From a checkpoint of a small multi-label image tagger: activation relu, 10100 steps.
Rows from block 8, named by matrix and row number. Each number is 128 + 24 x the weight over its row's rms, rounded and kept within 0 to 255. All counts start at 0. Numbers have three digits each. After the name is the row's rms in percent of the matrix's.
# convs1: 3x3 conv (model.blocks.8.convs.1.weight, 256x256x3x3), inputs 176-191, a 3x3 kernel for each
convs1.127 087:129114134110133149118154105163147122149112130139129133107142137141133079141120128132115113185164173150122116093115102118101123113112178156147163147156119095147150143134156143139047096190099108146133144106113138116129094168145124102164137131148114111106122078164166156158144119136118154152145110131118141129121130135128099113092103131109123140114105141114139127154110126111119146130094119126116144113127122132168109100165110093106175
convs1.128 117:167138061169121120141149109172133125110134133068073178142120103128094145133149154125101097150104149120088119122122111121110100141137121144128118125154098111118153152177100136129125131120127127124129098112182098111154175105117139068105170129115146105109141155120111150125132073139132150164148103091147121128136126147095121140140115125105150118118112089206100104161155051096115129137140100137126086087122201133102095142101120095100136
convs1.129 082:145109081120120129133149147100156147118107109131116136147105169112121113155146142137139141085130147144136142084149152079148117157114134111096112153152109131149154112123136136129114133139125156123120122113127151139131109180161171123182137092159118123133103161150118098114133134133147158090150125161160127135146137153138106135114113116076194141145106146103110128079093074108163123108127096127143180142137108195115121157140131161146135
convs1.130 097:117110086119111128161133123103115093114162119173132175117174174124118117083162115122137127170148201119149166147095104103152098168108123110155117099124123133103106127141087083060091078134119138114108107146135121103146136117135093142088121136156147149128098149150138167095142130136117182117115109144082136151149118153094129098133137162110122093151133163131109157143141116160101135128132169121145198148149128128154152120137115113138160
convs1.131 119:114121097142103127120127111086147151153138134107137085124134110137100158163122113124135130099133204112170159113147088190136122126137134094131115101130124149128072130122156095155116124156135075130127097132125138089142095164133119126111149110150106106142130166148093164157135095130125142138164105151115120176112118104119113118103129159111119133085151127134112148134120093097125125142128104135137116144119107132113126112147109105134150
convs1.132 111:110099090122060165111082122132118144126127141118146138155122138154108133129141140099113128139125165114111164156143125104118190117124148145141128140130123134118132134140083136110090130113166094135145146103126087087116141171139138105113137145135090152143162099160126138110114115107122127091111122121117134113160116136140100089110111150166091155138098120102119119165140103115114138107097119196123121110123171124121116102154154148103112
convs1.133 096:104141127143110147110128085124115109150144139113118127125107116093095128168164123156145125158132147126163119148115137087100104098108140134122107107090134123203117094144133111133111152158121145136137150117149156132142120142083134093116141125131139129117122112138132203091110149116118124096165137162138120139123133112118143088118121115134103144118100146118148077124140127120112099164121135136108124147161153136127092145189116119150091
convs1.134 091:082152150068133155151140179090118114151192126120111079117180078111139144122107104101110111134126129171137108120124133103125112081085093117128118111096147139132162147153151173141069104114167118152136148109157137136102151138146132161153156115135140111143149147094131121163151132132122154148159166137155113151126099192131104104130118158128168073090126156137180104106151129127118128129106133134127119098144135176122150175092106090152113
convs1.135 098:121126116115127145148108070148101119163128151091136140129171145142128103107141068131142107163138108138142120097155126141094135128141206134102113142135157149109138114128108106166150095162114101107091134123132109137192143132148101110141122156137106107117120140155152113111121119108161128112094181129136132147102137160076147117120132148132156118131141109154123129109095160111124152168164125095144137115152088128130140124105095120138135
convs1.136 095:159113123131115150119147116156113099152121139142128134139127122137115109133128104120135162135144130157109121140145121144125109136130095163133100159117094118122112147126142098094154168107136156156129122103113136095140142107102157121123108128110153123108094077143149163117114147146168116141129126119145098103137165151137123129185099114153128120141140135087106082122125145142185123111110113176122185103157138057143121103099128138101104
convs1.137 109:120140134145183114142108155133151128113127106113124103117117148109101154136131123090131117110108152109099142110137134138152138138155145129163150157120142113088124109130134139093166087105125131148089169131146104107138096106144128126148116119123162144132104150128118118121127115136137095134141120126169140155143136115127099145109130157098177117124155140117171156105112180118143099103132126105136139090101128121117130184109131112158129
convs1.138 101:105125181069056158134095149116121102119125152146124121135144109129139139116111167128115119122109125120112116152100158120170095118116138122134144132146108172132113141125136151109115144153135143142109067134134130119132100118111144104148138123102125137148148116123130146106149098104137155102129151136117131093113103114069147104113117154125152166145116122143118099082124128129150130166148125133128123121102125095127142153141083111119150
convs1.139 093:104144144120136108108113103109148117110124157140131117108128166107121114137200168141129107112119160154144137138147113134100185128116151136139105098108105113120108151157134126124067147110130138148142090117120105159108134101124122100125147133115191113107123133157122101118131102121130145147140129133093198108122143150158140121119120123107156146136121126124159150189135142098098134110091091140166138081143096172129119164131125135144133
convs1.140 108:115128093140095167107154140079139152161098132124127094141121119076124139173137141117109139096143139096157117142130118071187126140137119164126110129126108109162130155129114123155163112147171162123134139129120111140144104166101191157133131112136145123105132149125175134170146133153135127077114169146169144084157141141098112125112176170084141150123104110137135104140086169158120102106126082113149130119129128125107116158106125110122091
convs1.141 098:120118202118120168097123123153098118121077143150134120146096163112074153127121147164161152113106118139123104105164129140109140126124134133131113121120132123102111155115184079170112105125083141142140124148110076121097109106123130127111093105120106095104134146127133100096146117120140129103089134120150158180152133156112139127078160124118130165133110082080156112149118125121138142166206156135148162144095138115121118112156144136127108
convs1.142 107:098126165136125142113095115162113136114117127129141090190119156187109123154123095151121130094122157123140152111108150071102109149136157131116115145122103110138125180117095113134145120113148098108114097132180119122138182115141109130145136108084123099080139103119156120123138130151105152163158171101158123149134136153085117182110178127083126102137115132136144136105111107143116124172130097120123109108146131122118130134136140106126095
convs1.143 097:076145158108108168142078161144119169152116115172082114079159158150146132159117137152137159121130132114148135090129168092116107100130159111151144116112120093147143123133111110108127092163141086153148130118105176153155115089121146135133155109117088128143094132115151153148118145120136124124145109164130101134129125115100135159086131183125099099132133129110126121133142126136127129083107104129108116156136197112143135068152150167162141
convs1.144 099:096144147078185139069122114106116111123170128133131115170180122128127092107118095109168143142146166137085115151132110103149155086141175127111162131126148152120113113103154149106120094090145141138113107158135109119136092155159204108114123151091102138117113119170113115117128110124131134112118130095113107102120162123133153112165117103126145096120125118121127085126125131088128155106091151192113197083130152133135117142125113124112132
convs1.145 106:132126166182124069102113152145133124122075142132151136128133125139129139126156144132100140105118130118143118147129092119101131082158138136117119108115125150150142124103109132090107161175128113156150090144118157173121106145105144147130128108139155143143117128159113143141152163159138119122101130123092077115143168128133077124119135115109143131169106124118108159080175182113116095130109129112107150130123084121128117116132157089128112
convs1.146 119:154136112102123116109156170115120119193106098154160093159124113116159137132146069128119136143154147124148088148111129145092118074148157140105122136149105146174128137124107140113127170127109122156124090129154140156132170128133087122120112144094120121117125120125121135154098144133146121129151156112123093111119123150132133142125150135131111097113083106140149131148129137125122121112141126062150124129139192133146131169146099096129145
convs1.147 101:097106093115142151129140112159099128123165129103089157096142114137135088098092111125132080123153159145106134104144076127120129127118127134129125107149113132137098135128135158127103126135116142134135138119132097100115172188122110131143094121141122134169166149139135142113143103138111146145124095121064119118101152138119149091128128142157097142147133122129123175134130146118110112141131134097154094130098148098156125127083146130151105
convs1.148 104:131142144157124118114146108150145115109111120057088155106118119085144150130137120119127113138160116153093129135123121115162125172095126114098106184106189197157178148163121125167141136112182146140152130131100102148136180198133099136108139113119127129144096112118121109116117099094141111107153139134124141096119086109159130134114111077122134084103135132155117179154121183109104112157130146150104113169177143150136121088153122136082131
convs1.149 098:113152138136144139105093119115125135168169119157156151141079124123147149079127129129147117093112116133114135188111098137129095113123134132126161108105114123116113094154178158103172130126129133145132138159137131152149139119123105140107144100134124092166138167091122100139101131148129115111132151121137106118119138127130154150078108109159141143102131133153122161143145125118145107154127147177136135105094090121168083202121158072141144
convs1.150 102:166097114077099129106104113113144150128126117147139150127114108120124165114141132091106104158146126103137145127077168150117188126148112119146155140149063144134114135127097082173124118152130139140138112146105126156137144122097151132136145104080148155130111156136111148151139132121125120143123145112111142147145115118128103154084134115116144144074106141118182141132142141126135125141127100159093094112119113115111105192135149169101123
convs1.151 102:125108136121141152139107127099121091115122142124120121088159129157105088123142123130100138131118142143121162166083118115118122100107110161129138117081114102097097119109130153174116163098144087130187116129161162168081152126149141131149133107128119102112095113132100166111119172109097117104144126116134117181139139167129133125112151106161138160108121152085108163137165096159106114140113092100115157115123132122161129146143143116100118
convs1.152 099:088114181132128131160161076098124129111106129129135131128100094117124115128131124102126132142118115138137137119128133150126145145096145131132135099108126147108110099136124090144112144137124129086143168108128097141121183131151166127175138117140143142126106112130155091119166202121120132155136140126165123091106158117160134097115105182125152145101140143106103097092078147144109159135092134093121128144159095126169128174140093128134131
convs1.153 087:085116110121129092137199142125078110121107130191159153109097114129159156166169166145112122136138130182141115115128129133142091114126138139117121144140116150121132093111134114155093161129118141105101114110160110161136107129128132153131153131113130115114139159114129104110133123105178088133174091095164189141180109140138082139099102187124139199146200098110134151128138147109125124094114181130137103108140165133150164167123107112099146
convs1.154 110:141092108161075119194110117082146133150108129137166109150112129128107097119140141139119139173150124169085117145140145107125107099099160115132115119126146131110091105164108174149111105146117160160104109132122139169103108173118113116166116109136132122107114135115138178122129159122081149157165110125119121121130137119117138152133107125119122148096150112146099109100161133150128108101144108141127122146107118151159145103119139139139150
convs1.155 099:175084122170161162093110079117147116125134132093110093130126121129119091186125148132137102122106101129124142120141119123131104126099158119139160131087098113123094151135110103123147156120102096129141153089116121133139113163168157110105146124106094106127172130162121114130118159118107130100105142122083098153055103146159131104145105146126105145130103112158175207148132083133152140150092131133099158124108128102145107135134171116153088
convs1.156 096:171097082159174161147121151124110118126142157145146112094095111077139108102142067132167116144102120151109105128128106083176130161094108183153150146113116122120117134077125133147126120094153149137116109139103170157143125099141117099168143103103129091128129151110124155125154171099104119129129176099118135142185135145151140108153113108120099130129101135134102119127139121134149130148189146167141115122106133138144108100132133132109143
convs1.157 103:145099160121131208116074117123104135188105109139142120118145115140117093150120149107140119155139135130095168130111105152103103171091151140137139135109110138108136218091110084134164152114134119144136168129098140135113121149132141147139156131119161113179119115096129128146120162143142143128116150155134150114139113051115131139140107115131149123118095131129116083132125106095150127169115112187089157144073165108124057163153092164127111
convs1.158 093:120143157091081100118129144099133108125149158114115141088136096099110123133150148139144125140139146122148094142146138096119115141149137104103120152164179130159146104134138164134069147090141156120132129140131119122117135159164104124123127145127075106134093154130124113117129093107117126172137121110120103103121110121083123112106134108083147108111161148143095153100155115117092137150139159154128103137144131128148122204131092101098134
convs1.159 095:157144159127140139122152123117113140109114138106133165094131109107092131139124128144161166119149130109130119077113149118083134138147159131144124155113124104146141117094167093136125150096102163119120096135161153142092127127088124126148131116144102104135104152079143068168066166136117137049133112115123123129107138124144102135146133106139117131096163117070115194136079084130106116131163151108082102150137175130141074117140089136158154
convs1.160 108:153123119073162101113134144141141132133101138122111099174157118095139143138108118111126115140103093156125110128133180132095101119120144155143136137111121118184107141151132137141111152138118133110130109158115122131167137135118122113122100155107130133129142126156112128116121127139114138127107113117096106138080101137122147101149130131172088163099152158122116114161096167152109130151160109140085088118142121139147116175165120112170122
convs1.161 107:115104120113137105136175136107127137191139107136153139151113103133140110086129128100107153125175110186181084109151128131126126130124104133132109141118139116097146128111121076132179129121132118144118137151136108152173137137121095138104135096134151118096087136141148169096131121150096099126102163107153140118096120113065145165138141135185131166128140110120135113145102173113130110135106148133160132125104109118122154121156083142151122
convs1.162 098:125120148112118128104122113156139104129134107123144135084133088069216136033122172117117106120167141135140194122116124097128110165161119089105129132114157130104136159159135124116132090146108145137128164141131103121114116131121107125143122112127139128124149131168128131149122121147109137125131123138157138143136084143118149149124175116136115153156074157124124149131123128116141107127127157153128125120125120120147088115152084098115164
convs1.163 101:106113124102108157120149155118121110124136098121136136134090155139153161136091145140118145134177132129131121135151111096118115125099140146126211125177160077127140105146116125152124144129126124125140153084168128082129143139170106134172117137126122161142116146148140152089111176140160155067112132127111161137124134146170164109099191165179119118125120119088147112153103114146134121121114166085116137139132159130173094107121155128119113
convs1.164 097:105141100139142117121084154126116134133153118134112126117179120051132168152121133140100103141110152157114136124118078101158140135182159124131109109113114101123112088135127150123128121137127127117089151126106079152132101133148098123139129145156137145098132143170141110119142101167114112146135168191137119113099097164111131062144139127144110167081144150147160128121172110097149107097118165136099080125122080137142150095107111135120138
convs1.165 096:132101126130093154156083128106166154122122123135144132137135130145165134125139098136094120099146127139119152129130128159125133105106135134112130159127134115132130140086121136139141123185109139106084162117150088124158139154146127129143093105119149116115160113074130133133123090114103136144104130109148122131154141111096107096155142077122126129129111124101128118132090126112110121139122176134144162103147117133133153153153135160115132
convs1.166 091:126128137157106181148098101127098123170122145090110139151153169188096172128118121112134123152146159104130143119151136090094087161067134096102098142118112127141124132098150139137106108115134159122113110125126127188113140142133110120112119124147132094110107110127123191136097138095098118138109173117117125127096105138139185117096123156106137155141120163128128148143144120114156130097135125098124108165113113146113123168124172120083154
convs1.167 093:153200114112126120113159137197179145143106125110130075134121123115129153137109102102099135109112146132130157083154139143073090123119136118105079102106110103146156118118152102141138097115096171161090105143150113124136130120145121139136152100090129099146132131164140135155108122151132130087130071116128135143110112142111135142102124115149172171118170125149125113133104114108115113135142123122131136135112091106127148109127116154102127
convs1.168 098:133116130125108106112113129151148152094128126148161109117093147162135153153129137107133076122121105142113131095171166157136085126122149128113111123146109114158147103143120111137142170172123124138136173129110184115128113144147147121129115152174108132097126114115098160158088119194115092124153116119174164155098165103081084114092143109110103164123128161124153123143143177109114150119124160119125127122103132169093131111131124098161115
convs1.169 103:141165081137102118137096160086147163122102090098133113121086127108102122138154097117128161120122066125108101117152122121095126090111120077134142138123130146129186113138102113179170122089133119157111117143162126137110148039121111138146144109118122107142127115156156138131141148121175161080127134142138114150174110168079098144096142116108137136128129143116085134129178156155136141108138134122167114166123133111167124137098129102116088
convs1.170 098:139113103115086073081160143103090140121098134146092104116099119131148155155093134174146164108134138095089133108114103113145133127125134145157122118125111076097150146128140096131116117102119126118106149131118142110152069102110129116122144117104120122147141130160142141108124136140126108152151102118114151082120129145101137156097127136130154119099089175164122160109152160135092122158090140131113132159143148138093163116128133121145135
convs1.171 093:112131103123129102110114137107118143150147107147142102160150114103093124113147104115098154221176146147114101157218154190144143098153112135126077100132105148106131123162132152137119113135131061115124170113132179115156155139138145126132120159119093121095147143098130126124138115114201124114135119117141145130102080118162149133130117128103118137150133093121135132085151163143134132096141103132144163145156157142124123160148097129185136
convs1.172 098:114120138121136137133059133127154140139118116120136158175145135116146153078079096110120118154128099088138099123105109146101111141146134125150135082116116144090137122095128152158137090128077088106084117144162126111138114136086125115122124110102147140111174119116133104149100081094126159146145158122145131110127142100117161136155103123142102164081122150123134145160134151140140166106086073124162136162135156133149109142124106135111120
convs1.173 108:113129122112189101137131110138169183165119149118110128139121101123097120153133090161091145159103102134181090158142129161105139121143153139125120109112122153152132131126159107106144100107126116126107146072145125106127142104102155135130117118102130086123125134135117143153120132147117128138126121111094107116122112124149163131127147144152109144139126089107133145111131123134130132167115084159127139150136135101102083156098162141160111
convs1.174 100:126097191112098152115159175144098122131124121120152156065153122149153134102145093098076119068106090142123118136125129114123118105118127106121102104123108128145143146100132170127103124096103130114115120167112145159109190190144096113139133114149151143076100120145105092148156172089136160123111116159160115122130148124157161147127128097119096174120155152118171141102134095162136122098130120122152176125175158122118109143131118157138066
convs1.175 097:134141108129155137144097145154119125129102132131103112177115163168134124116119116106109107123132123113125140126125148135133145134132124120106092134137164181150145102164164113092124130073128123162108140145110141157171137121111132175118153159178153114117104138157159161128169100144094150119170137142190132165123103136131139133130105119103122169107141093101134136126120147117118120108128098178094136144149145104136132083087141133130180
convs1.176 092:113160145146164107083093130135115128144122111129131095128110090127172136124130149112124135121122118140138109160112178109167121124154144104113135122114110140153120105137126128148155137089127101141153126119195139189176121091120099130106128187111123165148130147139115112152172091123133135133106175115110129128134165160152106123163142100159151164112164093151087092141124129100144123093117107137146155110096127207144107161096100103155145
convs1.177 106:147132105192224081190132125102106112132133152149167131193125111208135123115135124142098105148129122143150133116169135103158117117113140123145128161136109158117098128117155090144118111131109076088182117121101107160125151120124118134117120124144146070141111104113163075119116093135134134135158141105104153088184096126158082105138083124167096101097193125111098161163090110144116112131110163147132117152147142135102147164122142120121098
convs1.178 101:076141130127155094099128198147130142177104090122134149167132097095125127132144133125129102120122083123145136135133104115145095109099112116152138138125116129123152153077117133161135124114118130084134124121121106107145121132117140166120111149096128152104139156141099157103122116131138112109109131139110092145153143137084116091123166122097110095148117119154091135121113096133147116158119081114148130111142132120116104155120133152120133
convs1.179 098:142125147077097111107110081148108121131095119137106112184137144159090135130116131142099133144127117129068164135123149121157135137099074102159130120154077168124113143175102121137074151139123136125086120122155137114125174150146101113115128135137141119126126156099171156114137150135157128155135152139097131083165154155103144167127086127122086177116132159120126077151154179156123142125117107153158139110089131110141120153133117129126141
convs1.180 101:104107143133066102135125108110101172122111153134122088102158148119151148146161120109116139138138160121128136184183118087131105101074164130134153093120129120102150118107170141124092124132163070108202094121120114136131102099113129103138110130151126113103111078176126142121109092121126160129132132171114081122140104160116128125141129132155126127130169126138117137116123140154115142148125112091105142138147143133111146122137122128113144
convs1.181 105:154122080116155102174179090118130127131113160107140148142108137105122129143103142146085122136133119136098151142145145095178112137135100126098137128125110119137121150112109141173132103128149109150128099142111142116117090191191133106126120105151118131121146124130135094109159111097098148168179102157107110130165114143141122093122120133142142176101166136131106148153113150139104159160119130123122137114142122128130115148165104150163089
convs1.182 096:171138130107110132086125111124139119113111160136100144102133110124112113171125129144172139116127123132143130126171159126150098130145060112128107152124114095148107128124098147109118133139160101111087110114102152145184148141123158127168085149107113119125115172139183137141135133153153134112092110096085139113138113109123136173124132115131139128139168131111080115105124088118119166110080099140124119147137150114117095134116131144124140
convs1.183 100:122115148107111201101103180151140128116141114125135148137140139113152116114120159120135129175128120138143106113135158120114128101134208103156146145101132115175098111134130170102126139106162117118133147103109152159100141136101139121110102099157115142117141120127096156168140133119109121157111102125130175125136109156082140149093155145115117106107154122112151125071157142118154114101124125096138150124090132130144134104101128126150150
convs1.184 101:141163104153106116134091131108138131175136126114164102128161123164125176139135123104109143136136133112157162111111119104153098116189138134133125141124183137084137095088109099142114139176144096134143137138099136115166169110123084147174138131139105116162135160106142130166146120119097159129146104164136114139147141132153147111123095127130128163068126140123082100150154135114111150148097126118150152112129130127126133125119107126128122
convs1.185 099:133137144140119097127123102140156167107156115148150139111133170161093153120124104123125153161140128126118132225184106125130134077187121123110125128141107131121103106155133099117139148145092105114170141088125132123105111096127142121182096122142116092145085143149122130131126116116132136138143130118133121125096184141131147187177165134156123136117155086114129106156122158136157118135107115127124116123140120105153113122154124124131164
convs1.186 104:145126140127118112108072121103100178118096138136151074110103123168123054091161105106056120126182118113135123180099160143158108108149156117121094145162155126195158143098172138149130185133110151113125121179108132161138160125145150106118107127125146104126105121143142084130137136125125134129117152118148134118100149119124162117082135168114109153109173097084150130151121122134103123141193132169101124128142099132147099147118101113111126
convs1.187 095:105141106157125141131097112131136139114112108160126130158149137081102145090152086122144143122139116135153133141185137074121120144125115110098138159146122131135152117108151126135125145120139114100115148131132143149112190127137092113108105146147134118114130184162101187108172132131149100136144130151112127155142114149106145148119111119158106124131150178125085127115120155166129112098140118119102106154171109130121118128150118130145140
convs1.188 090:125120146063138122126083123133122131160131133101147172134101134129136135103087146122119158126117134156137087100118107145118074143168129152150127108109141159118106127137153095101101122136125157170106118107118105101161117142145093110148140137136156123131103120151141132122164135115126117164114159139170127097111138143116122144139126106116142199132109121145141113089134107158140118118123131126138134121125127082151106171166143136176178
convs1.189 105:150127123119165115148156125120159136093146154124089136165117151106132066094158153118111122153148147145123125110101179119111128124146111142151151143120109090094150077122130093146102134123101105134114110162126140135113121165124147144158138123122122114125140146122082088141127113130125108139134100102136128125127137070128129101113149118098106177130146123063114125131125165127126111165076143107117167132118147131108143125104135124140119
convs1.190 106:125152149101187117141100128105118136109137129121143147124111113137147111133155114131121129160149126131138133138078161160094139123174097124116118126133115110143173076173127133127116131121122150150125157116146150113115141072145136142124118138138162134092132097166113130150111135142139125096130150108119119127136122101151177089157064112143133091138123141103133146194129147134116132142130107140132129124177097158147108168164095103125127
convs1.191 091:174134117109098135103154111138135123125154136148121140095143107138108137125141138071092129143127106126143115128144121144130152131129105134118114113142122129137109153135127139116135133163111108130128110074099168157136180155177091114161114111119139122132095167101125175144170149156116138135146084147097121105145124162121156136099148153078144116149174130107118130126146156153117114140135145122109091139137140171100103154124127092141132
convs1.192 099:098146125164151144077183147127110108140114142088152158131105152145105126142149097095093126098101130163109134175125127140157147185108140150171103152114180131122104129116108130144116126131148115133111171129165093144122135152088088157073117103139108137128162103141109090076178120098154080115126110106119125158110143131145184116087131149119177110171133136101133129098108126093161091100181143110128113117129169091150108131115144147110147
convs1.193 094:136114105134114117127126133151129113146141160092147122135145129131116126096146099191158146113119112133144099149113121132111146118103141120106110143126160122081137123128125147123101158105154092128110138089101098115134141143126112126105115125138134173130119088138108105169141085115108100161149100138143166107115106140143172200101150125129107115130136120110162184141113101123143137149142147106147159128148142127128162107107127138154139
convs1.194 097:105148160098161114159107132144138101140146156105128136129174088117138105118204152134122166134118135115156098139158119171123118121093138077100111138121110108123141112132134099123147130160113142168126160082115119140174128125162107144108133178129094149177112117117091118111112128097148141123155143110148166126133096076163143124097082189153148097131089162155096106166120163116118131162138130192146121124093149143169135136123136125096113
convs1.195 116:110128186149146108131091144135136069125137177082158136127134103139098151116160098173074113132144139098114172144104131102111155153114129125121116135147145113141116089111139106101109151144118120127138105105144161145109118133107126154101121121093090149128123119154166099146117141151134139118149147123123086154092154196130147123100170133097120127125160090117104116132113120137144108155110113134096128127113141087107154125145093134105113
convs1.196 097:121100125154148117175134139119151145122061142098165132120103132147140139131116124099165146110113114120100100096096135127126132140135121180169191126169107119133133158145114155115152126148110130149142123129165120139186110069170147125131122104119150120132098135158187128135098092122144154094165111143140107152174126141136110107146143125101147118116180100127104110154111150181107123110106088102118105102137150134124114184142100116128149
convs1.197 111:148130163123139112145088117115108146173153125111121151171138169142187178150168149136101134144123102131139144143106122105123172131099128104146135119166130124109131142150175130195107089095146148121125093146090080086135140099112094151137170124132096193138146151109113093110132105157121136132146114142128118127113093186151095084165112105142107148113162104123177143103144122101098145150172123081146121135133167133119133109117129119132108
convs1.198 098:097116113095192155134134155131148122133137144131146168145095127107096121122142153081113135110131135127153135135136100132139155122137090097134108133150130113115164182143103130095151142121138145131137099174098159159154127089110146120146105126136125133168167153137156117136143125126140125129112098127144196150153133135124100094142123121138115126136091119112113119110122159111140109094084119135103116087072087140103111110186097086141130
convs1.199 096:125144118147112171076185176135130135139120148130130133137094163143143157132116086126165169135140133119103129130162136135118183123107154147135133099144115182135177138169102098142176163089097138096124138094160114133109141184111138176135095145151143130173127182143107115121079106150129113132112114134097126138137119150141156139131070113078097117129154118117114157101117140131117133101087111118113099139184126097211130120116165103147144
convs1.200 093:146114140112103220146119124148129119131117152136094132129120116168148130124133136091140118133153113124145119108159104113096154135131100127156132094099128138106124129095121143135116128152153122128146142111128131102130137118137185162138130135166139156139148106133107123162176161164134097171102113128156138118088121144145129148131116132145116124134131157155138118075095092083166133127148096099110103145069096174107149122080096119116159
convs1.201 101:177130148093123148108152165130111111117143118113157144160089118112137153130139124121131116107119109150111118116114153121160162106121128136145139081115135169143146112133133101163096092133115136114133103139163096128095104083094140101121130105133105120180100139118113109125114140110139125094119177127174145108137140097099115111124097102123138104081090133160114183107120125145123139104144117122121115131146124129157058121144139107170112
convs1.202 104:156116139137118127128135072142143158133138162101135117156108140142090127125128085132103126115105115129154151123101111133132137120158092134118136156127140144093122166149131119120101174085129154121133132120116140147096111130122136126098123120124111086138135120139105113139143111181132087131137109191167140124102127150146159155131146100092128125107135117125154137124116105150124160114102124157148112109114157101158101151115150151155144
convs1.203 099:102126119102108108120150159110129103109118136114115119156091146138100135131150131109103125157127131158120171135148137104177151145123085107108139115116144115089133131075106148191126113125158111110139103117124115165101161136128084113125117122131115096163131112146097090120133136126100117167144120132125120141083099114111137114098141090106155150153126095146152130136094114127155131161133117128159124170140113146125109131164115117119129
convs1.204 101:113154116117102118158087115122132124125110099150154156133137086111123107126142120125120100128135117127115145099142105172116121117162115124147144101116133109095131112106106154128137134129140149120134164132168110156120172176149100135102104153130169167130132143135158132097134129210093128106126118153128112120113077176181175117101092119129136101110142128137134124144119130159131109123096157160158108116103118122148112124126152162135107
convs1.205 095:122131120127162120107127165129123120137115118057084124094123115124139145135091084149093128118135141102107134090127117136114123189204167107121131090101092118132118117131121092155118105111159142154106148116122094127106094098106118116153121124136131125137122116137098099089155131135152103094150119119109140114120119138105089082104147115185140173074186142096142132100103111136141148165137115152121153130175132123136122126160098140126146
convs1.206 099:080139115126120151098100125106125157187136139104106133099135189142129100110172154154121119173125130137126117152166115112137110139140143131125165165125122139155173161134115108143114128121150098117135119120184135127111112167145139119101105134137125122066150130122129148114133174161108088109119106116088155096154106099104130113122087153109141162099158156129169154116128132117121109118120124131124128161138141121088122099172120138092150
convs1.207 108:107146162153118156097075122148122097108145124149114153114116132116132121123075123103137085129167154108155129153110131128136100082122184113099117209168161127157153137171111103168115115141131105121100140114190152137151110157139111145156136128123102132115147150114075118150143130127149140117133101122128166138112092137156097110102120098112131140125175096137116125170117105116170147121131178101113110126184119114133187108105124148159159
convs1.208 096:119058115133090150124137149161120147122122107140122093142133120124077144112111124122085118136126109120135134128143117106082163123107118137123145148117136131141090132136150153133125163128129086136115127102101095131140115118153102098087111140108140113126092109111124144091133167135142144176128146141130133144134148141137110128151107155113156161109123182142150153142129152148142102171131150113074068177155095148147105139140126107099180
convs1.209 091:103153099148111132123132159122153134113161122138145097162141152132131105117118111075038089111093108100121137128134138132102118134134083148082078132143154162156146150133150121157126096139087145164102145127118093079104098116106106108113132194128117113124135111152084146136110132157159137119158151159115149123113122108121169114167101082183109151072066134075099073117073111133109144115136159123137172109121127104131105153174091148094129
convs1.210 092:124117114131126101128132136144109127142148131111109114112095154096091136114116147116103133124136142149155136151107102148138129141138162115114117123174147144150138097115142064165147111132141125143107177144093161156132141081129124120117152157124084101120127136134141159132135152134108119100164100149112133150143100160085076143127127084151119131109132120136095150124120137124116127164135126142101104119137117111099086138129085136139130
convs1.211 097:107113104140144099113146133134091120134144144116119073109130118115107109115112149107168135108126121121112135100102159115123121170120120108129130138097132110152119127076113129123139093151151128123105151122138103098166168119175133161127122129137089105138139153124114142185142152131152146099145117102114127090130112118202201177117149107129099105142155149157113166113056120152134150139149107170162130132150195145123108116161113119158130
convs1.212 107:127166111108160121074093124088131142114104135111115123102125144120135075109103132092174125106113169101137113117122079161134104130119120107112122134179159104115104097104123139100133138128115146177192150127108094057123114117179132104131136084080163127177111153139131139133142154123120080172136111119106128109156180052154112149096177118121130114131101135166071103103120144122131134135172123109166114123112151108129140118132145135118076
convs1.213 095:135158118098117136111092138140127122119090160136156115147099115122062160095125161134163158159106103117113113123163190108136132101135180100109091073133125148132135177108101136150094059151130120141144125147109121133201148161145164139170090123122142124121129082129141140148086156128087103114163172115123151164118094141154157091160131184096143105172098138136131080125112143112108145105140107107158147152129120122097048143142126098110120
convs1.214 100:145131163112161156150145151113112175107103101105114101186124088096145135117151129123143174157173172129140138101105109108095107152120175123128074135137152116103128133126113122121108102126146116133134153114130140128146138132098129104141111137146151107153146149138110103136146178160098176062110086115152110132152138076133120132093133125124139141130104135109138114196130135134120113154127139129129141119137145140093117111133118134141117
convs1.215 109:099158080138150113090147131107139127131126131126141121136158077159137070084192109139120127099149121110156117126144178107144121111109110124123072133108125142147104131139117159150093096161121119081148116112132135116120132107128130086129103130118133134125121158147155134111121074129117160172124146099123180121142101155141138105139122107106179121102120127100118123104088160141110139114100124140148119144115126103114148113177123123107138
convs1.216 097:147130117110145152163141150102135158142139099137171157119074145154138157117156149114101133138123091139127115163170213077050103139121104109127092134140104123113121147138104146180076129097123164126154116172172126121109106138161120135140120146136119132122122138107122115143125100124162154102159141110115141080118143137110184159154128131105160135104110149141157100159137087116152156122137115123109102091087131109097155141167148121135116
convs1.217 104:140075125101146085118162119121135115123119089148119125158138144117113104145113129139118091142119118118117110161115133103153139077156141131131117146129112113124108116123122124121140151108159126125121111151145152137130147126117090166115136084106157112141124120147083138145128130144153127159089126116147073119111156122117123105163112112129134163079122159139112117136102145090152091109146129119132093154099076134124110124142148139154091
convs1.218 094:074158104132120121104105092118117162148108152124170082152076143112186137114112141087082093146083132107140112125072161119142133115159101127128102126133135121117134133120122103105140123093155082116157139132084140148141146115135142106091122103128107125159150152121108138104128112164139141112146125133124131094122147087113129088146138141135137119073116121155140184137153137169123116142129126147098167142142121159152104119120152125161124
convs1.219 103:152138139172103154081092151120101137151163146154122124144115137115119108139104126129136174138195166096129103106149100080135098137131134128107075118113097110059093115097106091142102134128144135148146146108114113123165130138117114146154121125127111095151137136114095121098120136123092080107151175140128121125125134119134132090132103138084167137153159128188167185122141119108115116085115120139175138096127141126118105142153107102128123
convs1.220 100:149109099158094104135110153103149127136103134129160118126104125167139147151131139136142104095113080123130169117133145124118096130130129138132125112123128149122114130121153143159073134122127096085064133124105096139130148164161101093123143142132143104103129161144130133134105118102123093119160085136113133131182147129136099102146086115130123126093166154118179146105127142133088138118069114164108109120088119119139157105141107139126132
convs1.221 095:137087167106121140155156104152114113117126160140114151093120157130140135155143131109153114158190132109104119121102115147173148177118124123139127096106167142156130096159142125146149139108112137153119139135134171148112101139126117123121131108110119129164078136107126069112154140129100109145096112118137142149125105119129100122128102082130158134125146111105104114163098129139107130157123136102125108144118093159122164158111090145111140